From a checkpoint of a small multi-label audio tagger: batches of 256, 47.8 epochs.
Rows from block 10 of a small multi-label audio tagger, named by matrix and row number. Rows with one number belong to one neuron. Each number is 128 + 32 x the weight over its row's rms, rounded and kept within 0 to 255. All counts start at 0. Numbers have three digits each. After the name is the row's rms in percent of the matrix's.
After each neuron's rows are labels from the 100 clips, of 14848, where the neuron reaches its largest size: "loudest band" is the band of the loudest frequency at the time of the peak. Only what is clearly more common there than usual is listed. The data: synthesised imitations of 52 everyday sounds, one a clip. In brackets: how many of the 100.
# gate: MLP gate (model.blocks.10.mlp.gate.weight, 480x160), inputs 0-159
# fc1: MLP up (model.blocks.10.mlp.fc1.weight, 480x160), inputs 0-159
# fc2: MLP down (model.blocks.10.mlp.fc2.weight, 160x480, transposed), outputs 0-159

gate.112 128:111149141129117131095094119111113067176125121022149121085092169157169167114207107117117150118100118144126129108141121123149105126178117167140152095094141096113143142127180097158186143078172132102150073141147146135121143089143099107178086138144101140226061104149139088146084113103143075115119129156154134132124161166075135152099156130094126159125150156085098103087183108103124177105115107152103084142124144155068136144198156186147146140186067114092133088111140107105164152133144211
fc1.112 122:115090073116176151101080138155142152118144091124160126140144062148134146108139084114141118156145091115077120131174155130123083144130089147093150091101149122055101153102106110085181097116183146120072138204128133184120144101164094093108115113157074139140163163159122083144091132160145138103134087219204120130100147164071163118152119110071135166116148119096102094137117117129093166090138126112136182105115153148133086213168118133106089143141156140112177107166101142065198099177146171
fc2.112 127:114087136182145172116124095131065135118148068198140047141085151128131102163228152117122090142148106191138122140103134156131166162119155177163137082122096139170099115197119092105113157055093176113141095118153089119135179107105080136117111118130098074109137133099142130096124094101129167086156107133158191128088185120139069153054131101196068116159126176145130130150139143172133132202122136086106143090134169126151093128152111113096125112159121144129154114071102122115097132148158151
loudest band: 2000 to 4000 Hz (30); 250 to 500 Hz (30)

gate.380 092:144120113088125159117208145178127096214072137111129166132135115135108129156081149150148203093117098118076145095107106156076113150148123143040133134164152069124148152128203190171088138096142102120176118205113124110157126100128096146104157183064104172158091128110169142152113087100151131142084141082125180092194088119056184120106070132147101169142123145128128107124139129183138163134108152113096117135111133131111152120139137115107124110152093074108123086115106147086120130194152106
fc1.380 100:153137076197114147115157129137104164110123147090170123145153120096155148117189112125143101194137146143126080101114180094096147098156111133112128130101163175128113115113076068111148142144111124135092124159086102188170097142176165069121150077124080086072179073076099165131163176103093098161146123139114113165077233111156146131128195166102148072158183167113127140141120156081099121121143109120150104128071084093123096136149169115156088160090112134182062128129123166118156133106101129
fc2.380 093:131101092070127131059152114125143131117149128069123068158149063054091117162086079138090147114132114080145053122154109153132157114055111121088086122109137074084095149133158108096180169140120148106184157109135153163193149116160123109141171140157094148113099121170143101120121143153137168081095148099146126159154159182167110099205179115123111166090166168150160158095089064091142154149099127118116153157130099117152074104177187119114154131175165160156157144140105160180130137154131126
loudest band: 2000 to 4000 Hz (25)

gate.28 084:134115116139123148160075193093131061213121130127094128146153120149143092117104140143189138129090100128151147143082113115078135121127115191174159173126130166178118096122119131096148157178118124114084101144148123090131168192111120146166175135127145160130194111136118179109116151088177065125085073162179126117121128142144174048124132105142098144151132142046095170196107142094159188163118177056113129090128065104102101099063145121086126113116145101105118106138122113101139126185104122
fc1.28 084:103081149145120129125113167071130174092148120116181139162202169152149143097086173162177130161132117161140142129110169104127089138152162107156118164159094117078131090119151177188149113112131087114062160137123103161165146213082146126112161122134111168127163124108158078135153122171169099080146114075141134092111117127066116122128112144160100130103163194051085125114058098098149213113106146145105117126087152082104119153146116186088122143065136111109114124152125141129080077176100079
fc2.28 080:158183105087166144177126171100179166141129166189094077138152139065118131074107124094160159131188057155171159124121131137122128189126141178137080154178122140090124065106170196076141118119073107179102128098122136108172134151092146142166149135142143137129131140081146092149130079110177075142127180094167135103113155146102143116157138096082151139093119110193125113127088140102138157163136118127133138051116108107127071144168111129133096171047141130106062160156152105110097154098099166
loudest band: 1000 to 2000 Hz (63)

gate.218 084:120132119070156089157126075050116145176139137085128148098137109113090094114139189103153152136045153141188078116075105127132123078123148136138143144080143133130124156054144108177162144108211116156131116169164102117144149153164160185118128148122145143081120088124199068061094093141173145118112096111153201108131147140152134130115102158113142144133145116121153119134132147104143063111084111190153118084165148147102054104133115171063128108099154146074157133157158177131099148126165168
fc1.218 080:121151124118117139139128139161105117175179091074155208162125092157115174104146104079136136121153103093150098151154118102153152140120117109129133202096141232157153186144154151177188099094177148134118144087130118077119180147179164086113125062167093114142089115086154120094155098165128118116128085096112203089141122170102150095152121121116086092121132105196130105161130143132118062064059143141115115166110112090156104098124103139099125132141107098142057164075125138138146119125083178
fc2.218 078:103205170112122113136125153180123107135180099117140051113159167112094123067131131089095067208144123158150111123150144193101087170144104092176173161104102078137156146141162171170101087205155087119102104135101159123132119171109132178116065159067150113130094140108086150126130197092094121138072116154147051148095137130117136165127120094137114099169149150078126142140171144113081155163097172081143125125096148093139154097140144089138140140113090133117109103143199120082134076126143128
loudest band: 1000 to 2000 Hz (57); 2000 to 4000 Hz (38)

gate.430 136:107133126152118112090173093094117091115061098122107148138105124143167161156159132096131118142129157145132081177113085134120168126158063109126100118149141161141113104168129201109092093121130143137125172119112083139123099113160101170117085142161198070104141132167162110124070097121103101099086147115114169187084147130046091090134074101122149162155138149104099144126189075146156119151173141167179105138110128193125048179074178118133182105156065135165163094107116171123106131185179138
fc1.430 136:138124114160135121130111163143106184131170171114162158098109126089126081103074114118136122120133157133138095126144158083101102130138167156175130182132126097153123195087088072161123143144160087071105118123185104155115132079104121129122129072128083079158099109128105151141159152148115135167158144159165133064178164119143146198174208181134172109095116175159136162082072166115112124141075100091146147137151142092107146083134099104151183144074149090054097155087093112146181127123082055
fc2.430 132:128123164110172160113125111132167189099174143115130154113158102124133087087112211122135132099115163178154215178072144103091129143125106134158130054091154151134181130067067070163136104070186102076120130131153195129122143145125150107102109153086111131096121099106139142136164099147128118175117108089110179137110150079116215099135129168173139176126089155176133155063103087116086139174077138086132104122117132111125137171131130106127088116083123107180158073145106162131115133176100123
loudest band: 500 to 1000 Hz (49)

gate.268 124:124104101128180116081063147164186117142152145122178109131143170124102173144124154081132070167134163135068134103106053061147133081124142152125083139132139112077183117099080090136155149128109132105127113147127121149143127119127108139116150138095175189198085143174123159170169129121121143087170058109145073121112119105102158119134148113136127124098124148080115075109159059167184137156171155092074130133175093146130099109112102036182159151142152090156157198156111091140152140144149089
fc1.268 110:059229127252063082118131151122078220066163096104098124111103101114126153114096193091138130151157168172123064082117140126183142146117125154162159115152130126114122114142080163137151106137143142121145166092093145135129090134132116178146095098146174093159123154162102065173140160121141115124097100154134101112081174136122159165102129077148152098142109125167155118133127112152116109136062091114119176152179145114114153132084116151123103124136050149131086095123132136151138164136101108
fc2.268 114:107155065145193166087112164151116124123152114148135124120154148177109147145132121147112121111081161106194147091097149155099135148098129172167138149120108063069077098100116170145123132106139099111156156123144143087098107102126126106129147116110156108171082198130076085118121157148129108143203194108171152144176081158150137081157030083159101148162105148146146187106125126090103131161196098113115123165064086140135111137104189165058150096102110089116159121151134067098140156140106084
loudest band: 500 to 1000 Hz (34)

gate.332 101:064103099175126170086117101175157165176096159119122130104033208143117087146160119160204146167162106170112060123103120125139090113152103161089097172116130154155107152080147119099176091143140138137148117116076116159136154148176102147118095119055060137133156141152160136085103090148188192129127135123072139104068124093116171135053153158105122116139097149180131135123144126128088153081094148133167105108076093184116073147114103127113113170108103146108134122129146129106148165156149156
fc1.332 098:184183113106163077155137119111092121075131107141166126117186041110167156143123107094101135113081108068164182155147182116150161110140116128181156135097130072084167108171129102176104146139115089119129155125189125126155088126088150117130148167201168118135095133123066106163171183101057041135098126149188106123150130178137111100163109111145154128105152130111125109121084147137140083146126150115109171160139170066157182154110133116139119064144175126138122136096110103128085083071106119
fc2.332 107:143150109164167109138108107134118111123081138126112134153144094094153142132127134165153149149136161092115113199088104097145114170080129069115066168115093187106082151123122121145170079102152111136135127127152098122132134058138134133168122192148157168167161110075123072187114136107142145128177148073160112113158104130204071182140079116159164155061179151119148171135081141074081114169120134104092093196116084145134095154105093177152128135096072080124144131089141170161068107107109084
loudest band: 500 to 1000 Hz (63); 1000 to 2000 Hz (37)

gate.423 055:065101092160113134133166078095113156193115116143094122119160119211139117127139139103122147138032099161185185143144155150097080076116134158134151142120095129107170141113096155146097133116090130110174088118146159133126091097151076088107162149129153153141076132137163132155161121136096116153147177057196069135138105123118074129136129138105133071104116171133147091152205093127144169126147092135196071105194101094143083172123135131150126100104150098182070094133134095134149168103142176
fc1.423 058:079115116139130091137140112126090146189128127157126107110134105151133150119152140073107102147053091128160158140150134180076026066113143144138166156158098131145137124071117168130096144103109159121107079076170139163134082081120066142097127176143131110141123097141132112125153106141131102162160163070155060154113130141127108127134123142100137085155151155121114136189183087106132191098148138123173124144216109145174060217130150148110115127091134112191065107102142132143135182130166174
fc2.423 077:150109117108171105065120129057121099156127136128100115085120155128164169132046122192080115102100165156141183091114096155199141156146154168107131116080158113103100144126078073126129125181199101102130160185126144157148163134188140096128072156086114123111114109138136132117103077156107086106090118124200090117142129080085127056152126095142145139107132196067140118044135116110077128144165161160147172123147136157167094150161174170143168141143143098151128115159113111114127121164076138
loudest band: 1000 to 2000 Hz (33)

gate.229 014:137160132128134118151142112095149145076100072150194156105103120073154133130101121132126124179118118096194064164183180067177077095133088175180110151124129072162107199191131146130132162114136159150091182152142107168077120133103178105124136143182084094123132159162086166179127126166131094155128101146063119171143163166141128162154122068126107175160100140137114146089096117148179082186101161120111140060125116100146095097134117111144097143129109078105097072112128132138186098140125103
fc1.229 017:083110125147152123081158165133137134139100222122134163151089088054129094165137067124089123139075166188177092142095166114151113163146199116101122168123114186085124136166075086108167041136112097142070106159151102088111108126130132169111136086084096093116147142113148111112170165105113089169142145130077135093162125114176120087144128133138129127122184090162117101102163166063089127145172104154146109135103129169099159145112183126118119192177145106106159120112162129125190118079097145
fc2.229 016:177112142129154077153074100080101193115107125122116097134124122157101146128164193083162115155070091091148147100162153163166082108099130175140148170165149060173124105117141184105122154109175116099177145089090138115133121097124108143145139157231157142138099138173116125165143141162145177053112120167088111172135127159134111169105091132137139122165127105141135109149077098098129066126183080118107083069184163075103114115135125092174093178137163118166099104126161101137175138168107162
loudest band: 500 to 1000 Hz (36)

gate.129 115:138163100105135130106079162125066154127118159139092124102137068160121089133175168138106121138166092152184149107135116154133125167107101138132217084100165125094161110134027113108095142114058105155154137073071107127173143139157173196134129138100125104104100084165172136086129128133129124165146139115099128145133127181109195086085119189137119109171093131085104142111135180117118164140116134154116142121124161104152118097149160061119160170107189127096141155121154002143160112130126143
fc1.129 113:131151162109157136163160120136138134107149148109074138129126146084147190115065125140150135201100072131094104097131171145058115121155128204148046127121155112163164119120132149127104117099189155146163094164123102122136092161137124121152097137151087121135179167061182058176116140080148115128136080169114136136119117105089131147097088094163144153104154124141115153144142107122143111101148123123128061127139132148190114094075113105086135066146159165091147005102138191149177161143140132
fc2.129 108:109096161136128143110110152129150127112082133105158131149105166150167102179128161149127199073043149127167115149150121191061150124161097157154099099127108132138131144129107123128147114081145093145134166209155134139177110119156138099113204126150083158109190110060072118130142113196106117161103127159120163089108135121103078128121136064166093113104097088098110127051152164107095074137117104067125146150143135153111152109120122176139108146148152079118187149159113149175117151154052199
loudest band: 500 to 1000 Hz (82)

gate.49 029:080179157057112131169187160085092128115130106119121100134132109107154161101121159169149191144161092148108169097128104163124072118079156114127111121152199145125123201047095084157176138144128092095115127064149085154134096177134121086138137194145140188164175097104095104126071116101096154131156115157171112084164121098119089164081142132143145135080102135165173180148140129149165143116097132144128181064090147133065167113108150128144154163094181113159153127132127162106098106144137075
fc1.49 031:145117060089175130125111151158148101122181170062134156127113154145130166157175092110123167105137141151126146107128122144123170081111153130155077109178123110075144094063116081166165112104080158094156124144047047156125135102153173119065169126157102078122138108098119216077146129169134085066170171119150138156079145116149114151085096140173137117171135171124128121104115151148166106128069120103130150119143162107183132088149048165136145135175150113151131118129109184130122121089112072
fc2.49 036:045076135219111147096171138152109101142140183126100110158151095119118083132056115110123105110067123111126079118134088100128142124164094187099112123127163142116111087170170165136112104149143152118137115117187191165151159137092108171076165172163176122184179056149132090111108114135166179090133214138123093151155102117127147074112110176126097096058122155123146123108140131134117108117120131121167143116145160103155124125153162064155088145126140145123096224101122145100169126162144145
loudest band: 2000 to 4000 Hz (92)

gate.102 151:099098108097127185191089108104120192129156176139108110114186151150123186115113078145198127115141137122181166075074110125150090127128106142102188107152151154098152051113156118124132118144156109164058127070124091084113106139114138133101109108207167097067173121106154101103115144100152111117061087093153139131156165120074122102120089149154177144165089110153109127142159128122113140154148166135129129110133104168140127096121170116178142071114095167185157148139133122163121041146188078
fc1.102 142:129104074160167064097104110104134226153101102147114097135165133161137148147055086157167121096149105141115129097111153123172105191134147184051153110138150157080088125143131108124118151130187123105074144151113159123124103134048138131125116129131133070102127097092146140131129106141176204129135148153130176232137126062091079156117127131135145062143070100133132145130125105123112119125170101080152146080091154195107132117175159100167121121115113152128196126141158136182140097131126104
fc2.102 143:130115132129128173196183105128050144090160157153099096148124135181114133173151094157169111164077135114128160146116083110154169129080074094164118170134158101157115132174107148127126098143128107110139123095161124072141137116168111139142108088162159071075036106074192084095078135100171148163175153115108118126139103141163133108076149104138151181160145125167148149162180146093100159125160139168129154132114115147128119082157122121097093076167045132081100068125132045123116125159128150
loudest band: 1000 to 2000 Hz (88)